Rows from block 2, named by matrix and row number. Each number is 128 + 32 x the weight over its row's rms, rounded and kept within 0 to 255. All counts start at 0. Numbers have three digits each.
# convs2: project pointwise conv (model.blocks.2.convs.2.weight, 128x512x1x1), inputs 228-284
convs2.10:131129126146086084097102162147156130094094144091146124061096155118115104189152177143162165121136092162131144105122142100101179093156122096125148075098124159132080136116115
convs2.11:115114091059127156181029131094148164101100139109032059161112137133091058107111169061108080110201090106061127135105132088173085205118069108125137115160106126113140078133141
convs2.12:146160158108146162181151096098127173169105155181198173138135095137116115150160111128105149181106151133125161104145127138133091072184141183080092101137149095140117163151130
convs2.13:114137118090148055088172099113108159118136128148145085089134098092128129072133111193134137130100122060165145196127127133135159111084071174167111136117198103153146157130148
convs2.14:148114140055064120129095161119163091106124117071077069141115161077113131147137133108122123137130095202104124121201172137112101147128162139144118125155133106145144120092102
convs2.15:098172113204135157166089154063105137182140163121093120155155130130094086076166081158113102093087118081190123108093114100114100114114162092187167051088146161118116098112158
convs2.16:044172124136118152063132134089132100100105111130090142116119125116123091121156084128141167160148162135112054105080152124122122106082138120119103139117167149111122173078091
convs2.17:077134206170097224124103158174116171201137095172127148110117114192126093105121151073141156143105103116152170132160139100158149129088165148095076122094121069175129140109151
convs2.18:188092129076182124104124127172126088081084115104131093174126162179126174152136085175096098126077117127140142116155145120119210118159085208111151102117094129086099117137080
convs2.19:158120170066115095120101151092118140068127120110163103134091165123076064104115118095138119109064123097172106118189039110101142152084151179160113109157088153084071100085111
convs2.20:151144100139146169158121131164194120171104084096141066091165117087160137137146114124126110040126119200152141139110139137123120121143117140166117109104060118168113150132172
convs2.21:093087118127128178158068140121103157166142113092124114169168142109148067110079101150128091107125070133133109128023183102114066110066097140130126123119134101186127099120161
convs2.22:161182112095074109153196120165135165122122094139130135136094082126168139133192136184149151123142127204153149105109193118096096133014073147091127135139182147201084176144146
convs2.23:127182129172135191161141144098121079169137110095085173124132111159114161139148180130111131147133141173142040176109206125119115125105116201120099171137153149146186094189139
convs2.24:105157171162214073197183091146137135199061086145185136138166116089148132155181096158166146133157101123192153140210109108148152159118092142114121065118073170088052142089154
convs2.25:128134137130105162117149151118147108126114110104098157154133153119122213131122158111115184148146124149153138091186177166158149088102136133064170080136056147155117174146136
convs2.26:115118127077114109130149122077118135124146137126102050172132089174121090158193157089149102123136155136072097098105099109102108165152119164109128115106184097147133139119160
convs2.27:162143163167117125137132079108139072091080096096102177126159103098150107163093087190143135122155123202184074083140134172095105175116115105170070097163119120130140148162111
convs2.28:083115097134150109066141141064112136118073128081193148102082081184126142168171095146097116121167111171072188137066156079111105133105131140114197167134127120093105179072134
convs2.29:119163130108102121181171116161182068100147147120093101202174151084083152122201120113168127068211175150131122114118005151097095155135115090095122077165130122148086092083164
convs2.30:111163082119191172133207115111115121169130133156114170163139124132141179173194127123107133179188144090139104146122109077150153143228119157135166160149113154151096138133121
convs2.31:148123125111141213133093125128098132119063140147089107121128143156118123106130074095168133168202129133147082111104129143152071094114093062168075103128155126164106123088078
convs2.32:106172129120063126092151099189122143059098135105119162169147145160083111188092146128145142146089132097172132094142164118167128131133132115154125177169121112107134138142130
convs2.33:147247135132077118072078130169159139123132121122096120135157088120148096132125106102131132068132119175061163105106137156130158206120118155077138153095062153146152151133131
convs2.34:103206122108158149143126191122122163113117161091115114072130132127132209118148148132173148101062115060145055146096101133162135107135094163145105129107130135153143127116084
convs2.35:089183097146106218105130096200135189177153151088178166058176127122147159123170136195125119163127144112208157079128106162075222150157139179142147153128164159159108110089101
convs2.36:145059147133117143115141141151145108110165148130124119101099094105098165129063118195134119115117115135162158154076175112104255129135134171096165142094185116090158114164180
convs2.37:173136103160074114054102125099164100069078127109175156131100109078068120118101173112129137088134094058153173124148141110128089110108141125114146141104116102056170090131143
convs2.38:212178141152144115137165126074129066123078112152082121146174130082082130112149157112112101110131097124122123137099149107161153091102133089127150141154180098173118145166146
convs2.39:098151130092086134097111146100144162173178109131099157148109171160119138185167141132125117116172080078147085164197112141103167137154101137158155120110119099129073099118119
convs2.40:092123126107147137198151117161127147152200082196129106111149105154147139171180094149092139196159125111113118065104184105161096143153093124132058087090136159189191173104141
convs2.41:130132146096153171104170137112161170072093124089116085099177130136139150185120134117168188147114114142094080181080160097102141122079087085137126131103171162133095098134141
convs2.42:024152159143135130102130134104084122103171166126116099167164154102153149116137156146129088171149107132141071113114077154129092141125115129162063219130174091157116129124117
convs2.43:166099097131196110093127138123158148106102083137118086123084091125099157134111177097137123116111121109109110118110119149149118122162089216173056105173091128101075100159118
convs2.44:148184122091054128121096125126137142103062127116122145150105106088085130116155113183129127192148119076143137113124180168122156142087124119092136133149182121122192124131165
convs2.45:206110114135091157174136123104110104105124101206119140120060148134117110112138071106143164128120158105131202130105075110094153147072077133117142162101107125170142151159111
convs2.46:147102128117134127128131127163153139060108100091154156140132122152090140115053075129137109160103086123152156084199113117161062088055148128114181081140150138118135129102097
convs2.47:160107186139105122091061065116141136101151109153126094099094104125109087142126154125082154162162151080172149121097109132139123169143105157111124142133163068150148146177172
convs2.48:118159147093111150133098177133113107155143111106071130136085157084123068051124188167113127072159188110075113153081048116131114164121091120123077101117150166117116145076150
convs2.49:119075194146125136166185138120142122113111178159079125142073091103075096099097102123082133172128132081181165104130107135154079147127131098120191124107107136157162095116176
convs2.50:127146083122073124149167112099135091175174155134174156139118121098185072095106133152125131062181123157142103105175190152085147177121127109076154135140128155133087130102161
convs2.51:180126179080124120146140120169152101086132170136115095162089139146094188119145122117109122156151062112082132156065106128149182103126146126128125106153139110081093148097122
convs2.52:174178163178129129110120101170116115163135171097132143166164172160147064111066154111118098099117120169093063125040135124181125109090160074179193103174127156101133088160088
convs2.53:071133155130074173105172097149097127112094158097175146144137156127073070147102096199145164132135135061177165108143072149081112146119156081118209146132091128102136128132123
convs2.54:065137114047122113162184133099126037147146153194147141111166096154095096087146104168123156114123115131118083125114094105164101156134072183137098144070127087133133110138114
convs2.55:151045128125132061100090146156143104094112104091137167142119155152139131175113151107165146124141139072090142160136113117137125146154137146080148108087113126115152071155082
convs2.56:104122069174123057162059127172144166130090122115121120175126175153177142186084169143094118129137126149117142087136145097161125142171116127066096126136085129098119128159116
convs2.57:177159150151105109138132140141141079158110114127150152154107139128059135055128111125107126119127091162145119110192092140180050153126145132173093138161091122118181132159070
convs2.58:036146107168151112124200133109170118133147122084118137148130128132066114129071122077087115179130122112134137135146136149110147121176107120145107166095143115157209122126096
convs2.59:147162138122122154142193108109120139115097152057084148163083122091182085136113105108079156166141172134120174132094120104129078103128146120175121124083117100128166143103117
convs2.60:151086076120139078132114100112104092105144119190083185119143134092107136122122093106151139097071119149124116136195185148128106138110170158108114120121112077162138120158100
convs2.61:109177076124088153089124157109137150100120147193175092106107160115140174192156157133149097088137116116150154119083071169146091123109105086142133123120166134101069101112150
convs2.62:093141191067151168100098077124152114135148168152145088092125147128108145141079133090107071133178121112193110216051133119128160091147165134127141123140146100095089142126123
convs2.63:119105110151177151152133107176128094137109158071129119133086120119211083108118119140121177174114106082079103118187140172149125179135121148173051110118149155168141125113108
convs2.64:101113138106107109148164131169139092088102109125115105126159156113119108159106140155116125138098141174094074140161121113151167063163112094113157147112088161066154120184158
convs2.65:164134158125201190089217066162200149048094114084204118118085121116142137161177151109137186135176166189121096162084148143129144102206123101139101124122097128123076160128141
convs2.66:135111147134066153136139159139063100134150081128141120100149104161088074167148108148088141096145146135116134084047142103140206148118117176106141213127132138123176120184105
convs2.67:003077159128168112186163155121079122146085093165148091154133157139094108020115161121154148157159161067115105128115073123152124129152096114138154162153164095096123095089138
convs2.68:132123089111131125120072104154145179181045092099150065148149162137120142137092137140108183087167087193143173083124111162154108123112111097101153144137103156171178155148141
convs2.69:183112154087129119138118137188133104186129115146103060149168141084133109145126084139091140069104093081062125147098087113108155193080087118148154110112205136094102206137136
convs2.70:130210142120106068135108105114119129145187117134160154132168093154114143160094102086120159146128126167169120128066144111131139121135166178078131127141113080160070178149110
convs2.71:129135150131131178152161148092175212094175156095097117169128175165127134099118135108183159118122124022127156129134076087132166134076156135103124139088138091141166118123136
convs2.72:155162140140096110129091107143166124118165111128110118088174152079105133157148118119079158092135148082136169158054133123106187114129140168142080203126102142123123120134100
convs2.73:186115099184176103113084100199160112175112117137154071170138107121097107130110111153131124137190137149110158130122112131191141126183120118080124136137122104176101125132129
convs2.74:158106113058135172125139170083137112113157127158109151115160131183093091121137155132143124134175103111131152110130164094092122090142072130158113214104137114144176112175145
convs2.75:119105123125124042098165124147156102141165133139135174146160151136134151128097120107100149148119116169076074163134163120151190158102160128052135129163109181182075154107191
convs2.76:101111108153102201162100151102133147150140108156150121119115138075187177188100151149093122090161149151051148086099090115114082123028130135130086050119135099129123166138185
convs2.77:107122138144122096107105153153135122121094111121111095112135080163144068099054127147130170121088091135160106087126134155162095114086091151168135150139201092163136081106151
convs2.78:095131097095079152122015135150143196158106136121197097109147076117108117098167129121133137159082183131159131151156072163131131144183116093061067135167074130109124154073098
convs2.79:160130136144122095122156125101105113137109131117136080112094094078143104158150093093082125112115163096153122142069164115118149147145179113176119099104160093131121097099165
convs2.80:053158118150107170118101146154150054109154115127111146151072083127101213132109115134105150128124140093148253134068144075144133107130191143127214134102076134123143113131152
convs2.81:102096115088133176102149088126150137075162120165139178138128150113147115130088100146168141112162122128101137134106102143163145120136089082096134110119128095093170109104178
convs2.82:121166128122083110111088131102060129176095151182096097161132151098176130164106096116144068121110137163126086160128122166137112154143083105144128083139147126183125120141130
convs2.83:127125156192056134154091128124113130075157101132152166118122067111107229182136123110105164094202134137065108120151135097122164133166189130132214177126157108111081164153060
convs2.84:118132125083133087161108133160116156083075118175152113133068134078158192092151130159112110111135099141118133140184110168137117148104111100146145050126063181171165130101078
convs2.85:115126106147076127193111106085132192116154113121094074138038076091168108209132160152119088112167158108158136158114077102154123131141116163162039117119101112142113142085183
convs2.86:136157135054128147145152112150144076140181098151135191116123158105150147167113128096100129183117120158126117148209180173121178150114121181124110107141119108136135140139134
convs2.87:123127150121115149083139135161133096074211136123096136126123139128144039172122125159139121123166197193137164132189134090155180102065109113119126117106137142092135128142131
convs2.88:099096141078070149146073129151096118120118145137119115129124119172123118100223160068113128125130137111159179115072161151144127119053115075093091118128166122144176133091126
convs2.89:139104070108160169139069119134103139176118086123120127027113103097097136153109119111155129085128171168100181114184218083103123202172107137150101119090154151136094091124111
convs2.90:141072125159066145146110154157115171135167175110125155140087200149111130134080113138117154046094192091084104124130170119148165140107124178107139146123166142184128117114111
convs2.91:105111152116091195097179085134139118140084142128117154129141137093059115139147178133162145108184099167177148128032074088154090133138143115094157120141164120177146108104139
convs2.92:109158073211155149153157127068123161172116107098095145159156118088171165163154146146141106152121087132118154081077081103144079138064184109097170107146115179146133160103101
convs2.93:139103171111085174093110094142132126101176161145140112099150147116136153078116166173087117106060146155119117121198058136177120133140120119168107114151152127107142088148132
convs2.94:111133113144169065156059128104109117101141172143111190148146130165167118167117110156114105101107164090121163147124105099079106122063086136143151146128152122128167115123156
convs2.95:123115133107155094130090197115130183108165137132066086202129146123173107190160093117138137116161174133146211124106106115108176106160173086140171127136101123127211141111156
convs2.96:137083133070139099138125108104122136141096089104202101120123114139095115076115099141110164103165091172086176150151162102111109129151105077170125131175143096157127101122154
convs2.97:140119098125131148071138155177111098116167149085136166154122123125142099132092141117101099110144128098135093126140109164113115136162127120093111187121099152155097117128140
convs2.98:150194133153145196112160111126164096121116151090157046132131145115173048105126135196127154146108142137050100095129130161138105121141097189128126145095173092115079094166147
convs2.99:162097096118133155178101109144167171079137086170178101135185117111150165162140164118139161114111169124171108099118160152128112124173161163126115156106119156076113108149189
convs2.100:130153141195090147121145148087096131127102120101076158145113128070109151162165128091084102133094137076088121103133108109146124131166130178041097088132103115110147093160129
convs2.101:086129125157175162117170132162142139098140121099165091134131103139095142104127135112172120122211147082082119110026067121123079134175147192119124148124074093108067126149110
convs2.102:200122136141166122150153142129089096192137121117169120073104098084154168132167148136108128084153123122162165144136126100115113146135120153167084088133101165161125081091110
convs2.103:095125147169084131157118096148135131093067154125119061110070113126121124109189158162150091123077131162103092136156135113124150109121173080117133126149102111148093104113139
convs2.104:138142118135105175137105116155154070111091114106146121162114105121132118136132088101140133125093116108149159156021124079129124178199110117122132157146098091126109178092097
convs2.105:091110165103152171111106151150113124168104088150133134083113077135131143118088106165136163100153142141099166089148148078084145072109132142133163142090132064116144065143176
convs2.106:177118155126108100159124089132148166137125103141123121138097151128123113126094109105206152170185159141101161137128136116126155137219150008165107108140139089222125164139137
convs2.107:123144088133117108131077111103120151126217139088158118081151126117115161127197145133153120123110126053172174137217088136162105093163158121168115162121110138107074134090138
convs2.108:090117163140120147133081110155061183139166117140090108161147107119145125099138122104119103221156185141093047170117136119138109169152114174134057143171145104146107086104162
convs2.109:128084154093103117106128132094105105130132110125100055125115108087105160086118181133179092184109203118172153099075103129156131115088124088183135142122154072157095139133120
convs2.110:108117129099068142116090144163135140145063100178142166139096097119103049119165127140124117111130115082136140132070135157143085081109127106131226132138089085149104101111123
convs2.111:101135109069135101142160150106141145081088127179117158130107104163137182068113176141150149135179150093116134095109060118127139100113132059156156126129160165125125132133105
convs2.112:137145159108149119137130153123142102156119108104104080119158174152098136081098162130130156167171140109108129079090118108138153146077128076102151079143075137140117087127093
convs2.113:140148161060110151115110069144102157162117096118095125145107084108103129117086144069149089124110124137178095072150102158149094090187135176129162139139104171155140114157061